Rows from block 2, named by matrix and row number. Rows with one number belong to one channel. Each number is 128 + 32 x the weight over its row's rms, rounded and kept within 0 to 255. All counts start at 0. After the name is the row's rms in percent of the matrix's.
# convs0: first 3x3 conv (model.mid.0.convs.0.weight, 256x256x3x3), inputs 140-149, a 3x3 kernel for each
# convs1: second 3x3 conv (model.mid.0.convs.1.weight, 256x256x3x3, transposed), outputs 140-149, a 3x3 kernel for each
convs0.107 097 [ 91  76  93  52  86 110 128 138 162 127 108 151 131 144 131 117 110 149 109 108 105 110 119 112 126 132 138 162 121  90  93 125 108 176 143 110 105 108 108 134 144 137 146 136 139 126 141 139 153 184 162 127  94 108  20  69  77  32  66  51 160 149  85  95 133 111  99  77 144  78 110 139 116 129 167 109 167 176 136 148 167  68  56  62  89  81 147 190 146 151]
convs1.107 082 [161 187 165 113 131 128 175 153 111 123 118 132 157 140 130 189 143 140 152 160 168 137 126 141 120  87 133 159 108  94 154 117 140 153 140 163 112 132 117 102 117 125 171 160 156  56 110 123 122 115 152 117  87 144  62 113 150 182 216 198 109 133  89 136 160 161 140 147 138 117 140 119 126  97 113 148 160 186 146  96 107 128 120 125 104 143 139  64 125 133]
convs0.108 104 [132 100  86 138 125 126 149 165 129  61 100 144  89 130 166  81 131 166  71  89 106 122 149 174 119 144 120  91 160 107 151 105 122 108 132 138 136 128 102 146 181 158 113 150 133  92  99 126 123 115 140 135 134 126  70 111  99 122  74  89 111 121 137  40 120  37  68 127 115 106 130 133 106 132 139  79 116 131 131 121 111 120 114  27 114 106 153 178 170 147]
convs1.108 113 [153 197 166 107 127 135  81  79 120 150 168 160 148 156 110 143 168 123 104 156  90 140 182 149 149 117 117 158 160 151 120 126 140 151 135 124  81 105 195 127 121 115 161 149 132 135 172 144 153 118 109  76  86 103 173 121  86 140 138 140  98 146 128 115 176  88 107 125 148  88 118 187  67  75 145  98 129 118 177 204 164 115 113  89 157 152 160  80 104 123]
convs0.109 100 [162 151 156 107 128 129 190 213 177 123 113 116 106  75 107 126 157 177  81 145 169 148 137 102 105 114 106  26  61 126  87 118 134 141 164 108 133 122 131 144 166 171  63  76 105 132  69 118 183 165 132  82  79 118 141  88 163  74  88 110 127 174 141 135 149 130  99 138 108 132 124 118 102 120 171 114 138 115 152 167 203 174 148 148 108 102 176 180 161 128]
convs1.109 108 [ 83 104 100 139 178 162 128 110  67 114 131 126 152 129 160  97 108 106 168 165 157 120 108 156 110 135 148 166 148 104 146 163 145 138 139 129 111 178 203 134  96 154 120 112 175 137  75 103 171 159 179  70  95 106 170 152 176 163 173 152 128 119 135 156  95 135 169 177 184 133 104 142  76  79 110 118 180 157 102 101 113 170 157 175 183 138 162 107 104 121]
convs0.110 104 [109 144  71 147 140  76  77  82 113 195 170 160 143  97  84 122 152 126 145 148 149 122 138 165 169 150 130 152 113 161 174 175 129 119 135  97 122 104 125 147 117 110 117 133 129 143 121 114 140 139 135 116 114 105  90  83  65  64  97  81 165 141 173 181  83 115 115 111 151 101  84 110  92 151 132 122 117  92 191 162 132  61 197 220  87 125 148 131 121 118]
convs1.110 096 [ 84 152 105 135 126 137 114 141 151 113 118 178 121  95 171  70  93  79 106  56  99 113 107 135  97 145 138 105  78  94 168 111 127 125 132 153 119 134 101 128 144 129 136 111  98 109  88  79  68  95  69 159 126 151 164 112 164 143 132  98 119 140 100 146  91 122 113 105 104 169 146 151  73  83  65 129 139 149 112 131 176 118 125 124 126 144 138 132 128 146]
convs0.111 100 [187 148 208 131  89  85 120 106  98 175 115  97 149 115 120 106 118 141 194 163 103 154 159 147  45 133 106 163 133 115 150 125 119 155 104 119  86  86  93 151 136 132 165 192 176 200 175  96 135  90 132  65 101 160 142 145  86 120 119 109 102  79  82 115 137 156 164 162 141 147 116 134 124  90  66 127 107 122 209 167 169 172 143 136 166 140 131 128 148 121]
convs1.111 089 [194 151 174 177 142 112  95 105 119  95  49  80 121 148 108  84  76  80 131 172 181 129 112  62  70  76  83 172 136 148 132 122 138 159 134 111 163 131 178 147  85 121 222 136 124 174 192 182 150 161 149 128  92  97 132 112 114 104 109  82 128 137 103  99  84 111 116  92 160 113 110 112  80  94  61  94 109 105  64 121 121 148 131 137  98  69 124 178 163 158]
convs0.112 102 [115 123 106  67  96 128 158 152 130 142  98 117 139 119 121 182 171 131 188 147  88 175 117 111 151 140 148  82 138 154 116 153 151 167 147 139  88  83 115 147 145 148 147 175 178 162 167 187 120 111 134 123 112 111 135  89  96 174 161 146 128 114 168  92  92 122 176 121  98 164 111  61  97 131 110 111 134 117  79 125 146 131 182 193 119 136 165 118 121 133]
convs1.112 096 [136 139 140  99 129 165 154 154 129 134 129 134  90 121 125 161 169 139  42  81 148 145 122  95 231 197 150 112 104 118 123 110 117 173 129 175  64 103 130 106 123 104 122 124 121 151 121  92  99 127  87 100 123 130 162 136 170 135 126  91 105 134 146 122 104 125 123 134 129 122  81 132 126 135  94  88 123  68 160 169 131 137 153 177 141 128 153 123 157 157]
convs0.113 089 [122  93  55  84 105  97 110 114 149  80  73  77 146 126 147 147 112 100 129 123 187  94 168 153 145 144 158  81  67 116 126 134 110 122 139 131 133 102 131  99 101 114 155 131 149 115 165 129 101 169 113 109  91 112  89  78 109  79 140 152  85 119 118  20  33  49 135 153 179  83  95  90 157 149 146 158 196 177 106  92  91 155 170 168 130 136 158 170 134 120]
convs1.113 080 [ 76  70 134 100  80  74 117 126 107 108 113 185 119 121  95 147 164 157 174 128  83 138 117 132 104 106 113  77 110 131 136 149 136 150 167 133 209 199 208 160 123 168 140 173 188  84  91  79 109 147 134 158 119 149 147 148 123 178 168 115 139 126 119 152 135 157 132 145 105 202 193 130 181 140 130 161 152 114 151 160 102  96 111  40  82 118 116 116  92 127]
convs0.114 103 [153  98 132 181 136 145 116  86 100 120 135 170 101 141 158 114 142 136 148 172 223 105 110 147 173 179 123 115 122 150 113 107 102 158 120 103  99 125 147  92 130 164 145 142 127 210 144  84  26  19 136 185 207 104 147 120 175 103 133 124 181 204 182 155 177 155 145 140 144 124 136 143  72  42  33 137 117 109 118  97 122 129  85  83 133 153 135 105 122  99]
convs1.114 117 [114 120  94 111  85  69 118 132 114 100  55  18 141 149 135 130 151  71 146 173 109 115 107 124 100  87 118 114 183 150 108 151 126 143 135 122 130  98 113 139 130 155 182 205 148 225 143 182 210  81  90 126 101 114 151  91 142 138 104 104 113 124 169 112 101 117 119 134 117 110 121 119 130 149 175 160 129 129 184 121 110 117  78  88 159 155 171 143 106  98]
convs0.115 100 [189 167 159 210 159 165 138 118 102  66 145 183 113 131  72 155 193 111 124 167 129 111 113 135 139 110 125 101 140 168 112 114 130 113 151 109 143 124 111 198 154 170 150 131 153  69  79 135 154 126 140 108  92 121 156 121 128 117 113 161 150 116 134 122 119 178 161 121 119  99  86  78 119 127 127 175 177 120 140 159 117 136 142 114 124 125  94 175 137 111]
convs1.115 100 [123  96  41 169 180 108 155 129 118 105 112  83 173 146 102 126 136  96 173 175 167 141 166  98  92  69  92 126 106 108 155 126 114 122 139 153  96  77  71  79  73 115 137 120 104 112  86 170 182 155 167 127 132 159 132 153 140 126 155 107 153 112  82 173 128 147 140 139 111 168 181 170 136 137 125  98 159 153 130 155 165 157 139 135 158 155 143 140 104 137]
convs0.116 100 [166 154 103 148 136 126 181 146 120 164 101  91 138 126 179 126 124 111 127 198 126 107 114  25 166 141  96 125  46  57 120  88  77 155 129 135 115  94 103 147 127 143 104 132 145 255 122  50  80  75  91  92  74  88 182 161 137 115 150 112 123 130  76  96 127 151 116 157 159 107 124 157 116 128 107 152 161 139 153 148 104  87 130 107 185 144 113 112 143 137]
convs1.116 108 [ 90 109  70 136 133 154 134 132 105 166 128  84 132 118 110 167 141  98  98 113 134 120 117 159 117 137 143 128 121 157 137 126 130 120 138 127 104 125  97 100 124 108 112 156 127 149 218 133 126 149 143 100 140 132 107 103 144 112  91  84 104 133  75 112 125 129 137 131 124 106 166 152  62 114 112  26 120 135 100 123 146 150 116  77 126 145 129 107 147 157]
convs0.117 100 [108 129 141 105 130 141 144 177 157 104 150 138 116 149 138 139 104 139  99 122 145 127 142 169 112  85  36 154  82 113  89  79 127 105 111 160  90  96  78 120 123 131 134 130 115 168 122  83 162 190 147 133 203  96 126 125 177  98 131 127 132  86 103 151  84 109  98 106  76 182 153 144 147 159 174 147 122 106 193 193 180 145 156 128 106 105 120 134  88 106]
convs1.117 107 [150 155 188  95  90 139 117 156 137  48  78 111 134 179 202 111 118 107  72  16 112 132  71  87 171 168 170  73  84 102 147 119 125 199 145 137 147 149 134 149 142 134 135 145 144 120  96 122 131 152 117 125 153 126 115 141 148 125 152 159 148 133 166 106  92 147  94  95 116 105 150 131 143 151 150 113 149 146 183 154 124 107 110 135  99 122 142  60  79  99]
convs0.118 101 [208 153 135 128 116  80 134 103 119  92 130 118  87 117 127 133 124 115 164 110 114 131 141 100 145  78 164 124 100 100 172 128 110 118  92 129 156 146 116 145 121 135 114  83 109 135 124 124  71 127 118 153 137 141 130 132  81 184 161 169 124 152 107  92 122 107 136 133 114 116 149 147 139 135 120 137 141  93 107 153 134 152 193 165 119 105  85  72 121 183]
convs1.118 105 [ 77 106  93 155 189 190 124 151 137 152 155  98 102 170 108 120 119  89 207 167  78 146 148 161 145 170 120  93 122 145 151 168 146 116 114 139 173 156 124 122 126 116  93 119 139 130 114 172 174 111 168 131  96 151 184 121 161 102 126 153 126 126 131  96 126  38  83  68  72 136  94  98 120 116 103  94 144 167 120 127 185  84 101 107 143 145 131 117 136 107]
convs0.119 106 [ 94 113 115 162 152 114  77 125 183 130 164  93 107 141 147 152 153 130  91 110 100 121  53 116 113 122 116  99  96  89 151 162 138 124 141 164 120 118 104 115 130 136  97 111 127 126 190 138 119 107 103  97 149 143 104  91  84  86 159 237 164 203 136 106 145  94 147 151 124 111 119 114 187 176 150 165 151 130  61  73  89  95 113 145 111 132 119 157 104  92]
convs1.119 105 [130  86 125 114 118 111  97 133 119 180 146 150  89 132 104  86  91 113 136 153 158  84  94 115  93  97  85  99 119 197 131 138 138 142 118 130  93 108  74 111  92 109 126 119 115 128 125  97 146 122 118 101 153 156 155  96 128 130 120 154 120 110  90 127 141  83 128 137 150 131 166 143 147 159 148  62 128 154 166 127 124 113  57  56 145 137 205 146 132  91]
convs0.120 102 [106  80 127 153 135 137 106 120 122 102 128 158 146 116 175  92 118 121 109 139 133 140 177 176 121 147 122 107 140 206 119 138 189  91 135 143  66 140 134 105 140 130 118 139 119 180 103 109 103 125 141 152 188 105 138 122  96  95 119  90 138 107 101 145 130 136 116 129 186 119 104 103 224 122 124 123 133 170 130  82 127 208 121 104 132 148 150 152 152 142]
convs1.120 123 [ 90 137 175  75 132 116  89 108  79 229 183 119 149 105 181 110 139 127  92  17  19  79  74 110 142 156 170  91 152 104  87 150 116 126 169  90 124 110 100 148 116 117 139 141 120 110 184 192 113 160 157 118 178 204 103 120 155  91 107 109 108  86  77 147 151 102  80  92 108 120 155 126 146 146 169 132 106 107 170 119 110 100  85 102  99 138 124 107 103 111]
convs0.121 102 [109  78  52 128 106 103 126 101 125 103 126 115 141 125 103 169 110 123 226 231 188 184 127 138 128 110 148 123 151  73 170 154 138 147 178 131 152 158 157 115 141 147 146 139 108 144 153 199 186 171  73 126 134 219 127 127  67 168 149  96 153  95 131 131 162 130  86 128  98 106 127  92 117  95 113 109 107 188 113  97 101 101 141  72 125 140 122 168 106 112]
convs1.121 107 [104 141 138 104 109 116 100 134 105 131 144  74  95  94 136 150 153 127  82  70  55 109  99  51 109  73  88 107 128  84 106 107 137 150 160 186 143 120 149 130 119 133  96 106 155 110  63  80 153 128 121 158 159 195 118 126 138 117 106 110 152  99  89 134 137 133 126 101 121 142  98 166 176 135 115 125 123 131 141 156 112  95 113  98 163  98  77 128 143 145]
convs0.122 106 [189 152 189 117 107 134 132 147 160 119 116 119  96 127 113 173 122 179 148 122  68 162 150  85 109 152 144 166 143 109 127 119 138  71 158 169 113 137 147 139 150 152 124 107 113 117 113 128 140 195 190 143 100 123  97  98 129 103 160 116 184 146  87 128 152 146 144 137 116 161 163 112  92  96  58 114 114  98 155 114 134 138  94 116 136 136 127 179 158 171]
convs1.122 105 [168 130 137 137 122 170 131 107 135  82 103 132 100 111 183 196 148 160  73  85 104 124 131  97 112  93 148 140 134 193 190 168 213 194 166 184 188 172 137 155 162 140 152 152 138 170 152 141 138 117 186 152 199 162  99 121 168 120 121 111 124  81 111 124 106 112 148 142  87  95 144  66 139 144 145  77 126 121 166 162 127 130 114 135 149 135 167 119 112 138]
convs0.123 096 [109 127 117 159 148 129  70 129 162 101 104  33 109 125  98 154 184 145  51  49 130 154  98 174 134 108 123  98 111 149 125  85 112 136  77 100 146 145 183 101 107 143 169 178 213 127  71 139 161 173 139  95  82 177 141 167 112 151 154 134 160 150 130 111  91 134  73  83 142 135 121 145 101  90  64 131 121 154 123 128 137 107 105 102 145 157 186 159 178 101]
convs1.123 092 [ 54 102 130 134 129  99 118 101 122 151 119 119 188 149 138 121 149 133 134 166  50  71 161 112 143 198 188 158 171 153 155 131 149  91 111  91 128 114 159 120 107 131 118 116 120 137 149 122 122 151 128 158 134 144 150 135 209 125 111 187 128 117 118  82 130 107 148 133 157 162 107 121  88 125 116 125 160 146 115 106  82 174 156 146  77 101 109 104 170 124]
convs0.124 102 [ 89  83  79 117  94  69 143 146 190 104  91 111 102 119 116  86 133 130 144 172 168  87 208 188 138 131 183 115 105 112 132 139  95 109 145 116 112 145 122 137 142 124 101 133 155 189 227 209 148  91 139  86 104 132 128 166 178 104 134 115 142 131 115 157 175 150 156 114  89 101 130 110 183 162 172 180 170 150 148 134 118  67 109 126 158 163 124 179 171 156]
convs1.124 104 [144 119  74 119 117 108 108 139 120 104  96 174 154 138 168 131 156 125 163 212 212 111 105  86 116 122 126 170 139 128 114 122 141  88 101 117 150 158 133 127 156 138 107 128 141 127 140  83 116 184 213 167 101  90 139 152 133 126 151 144 131 118  97 110 102 111 150  74  74 118  65  49 174 166 155 150 148 131 119 138 149 118 122 153 151 159 131  98 112  98]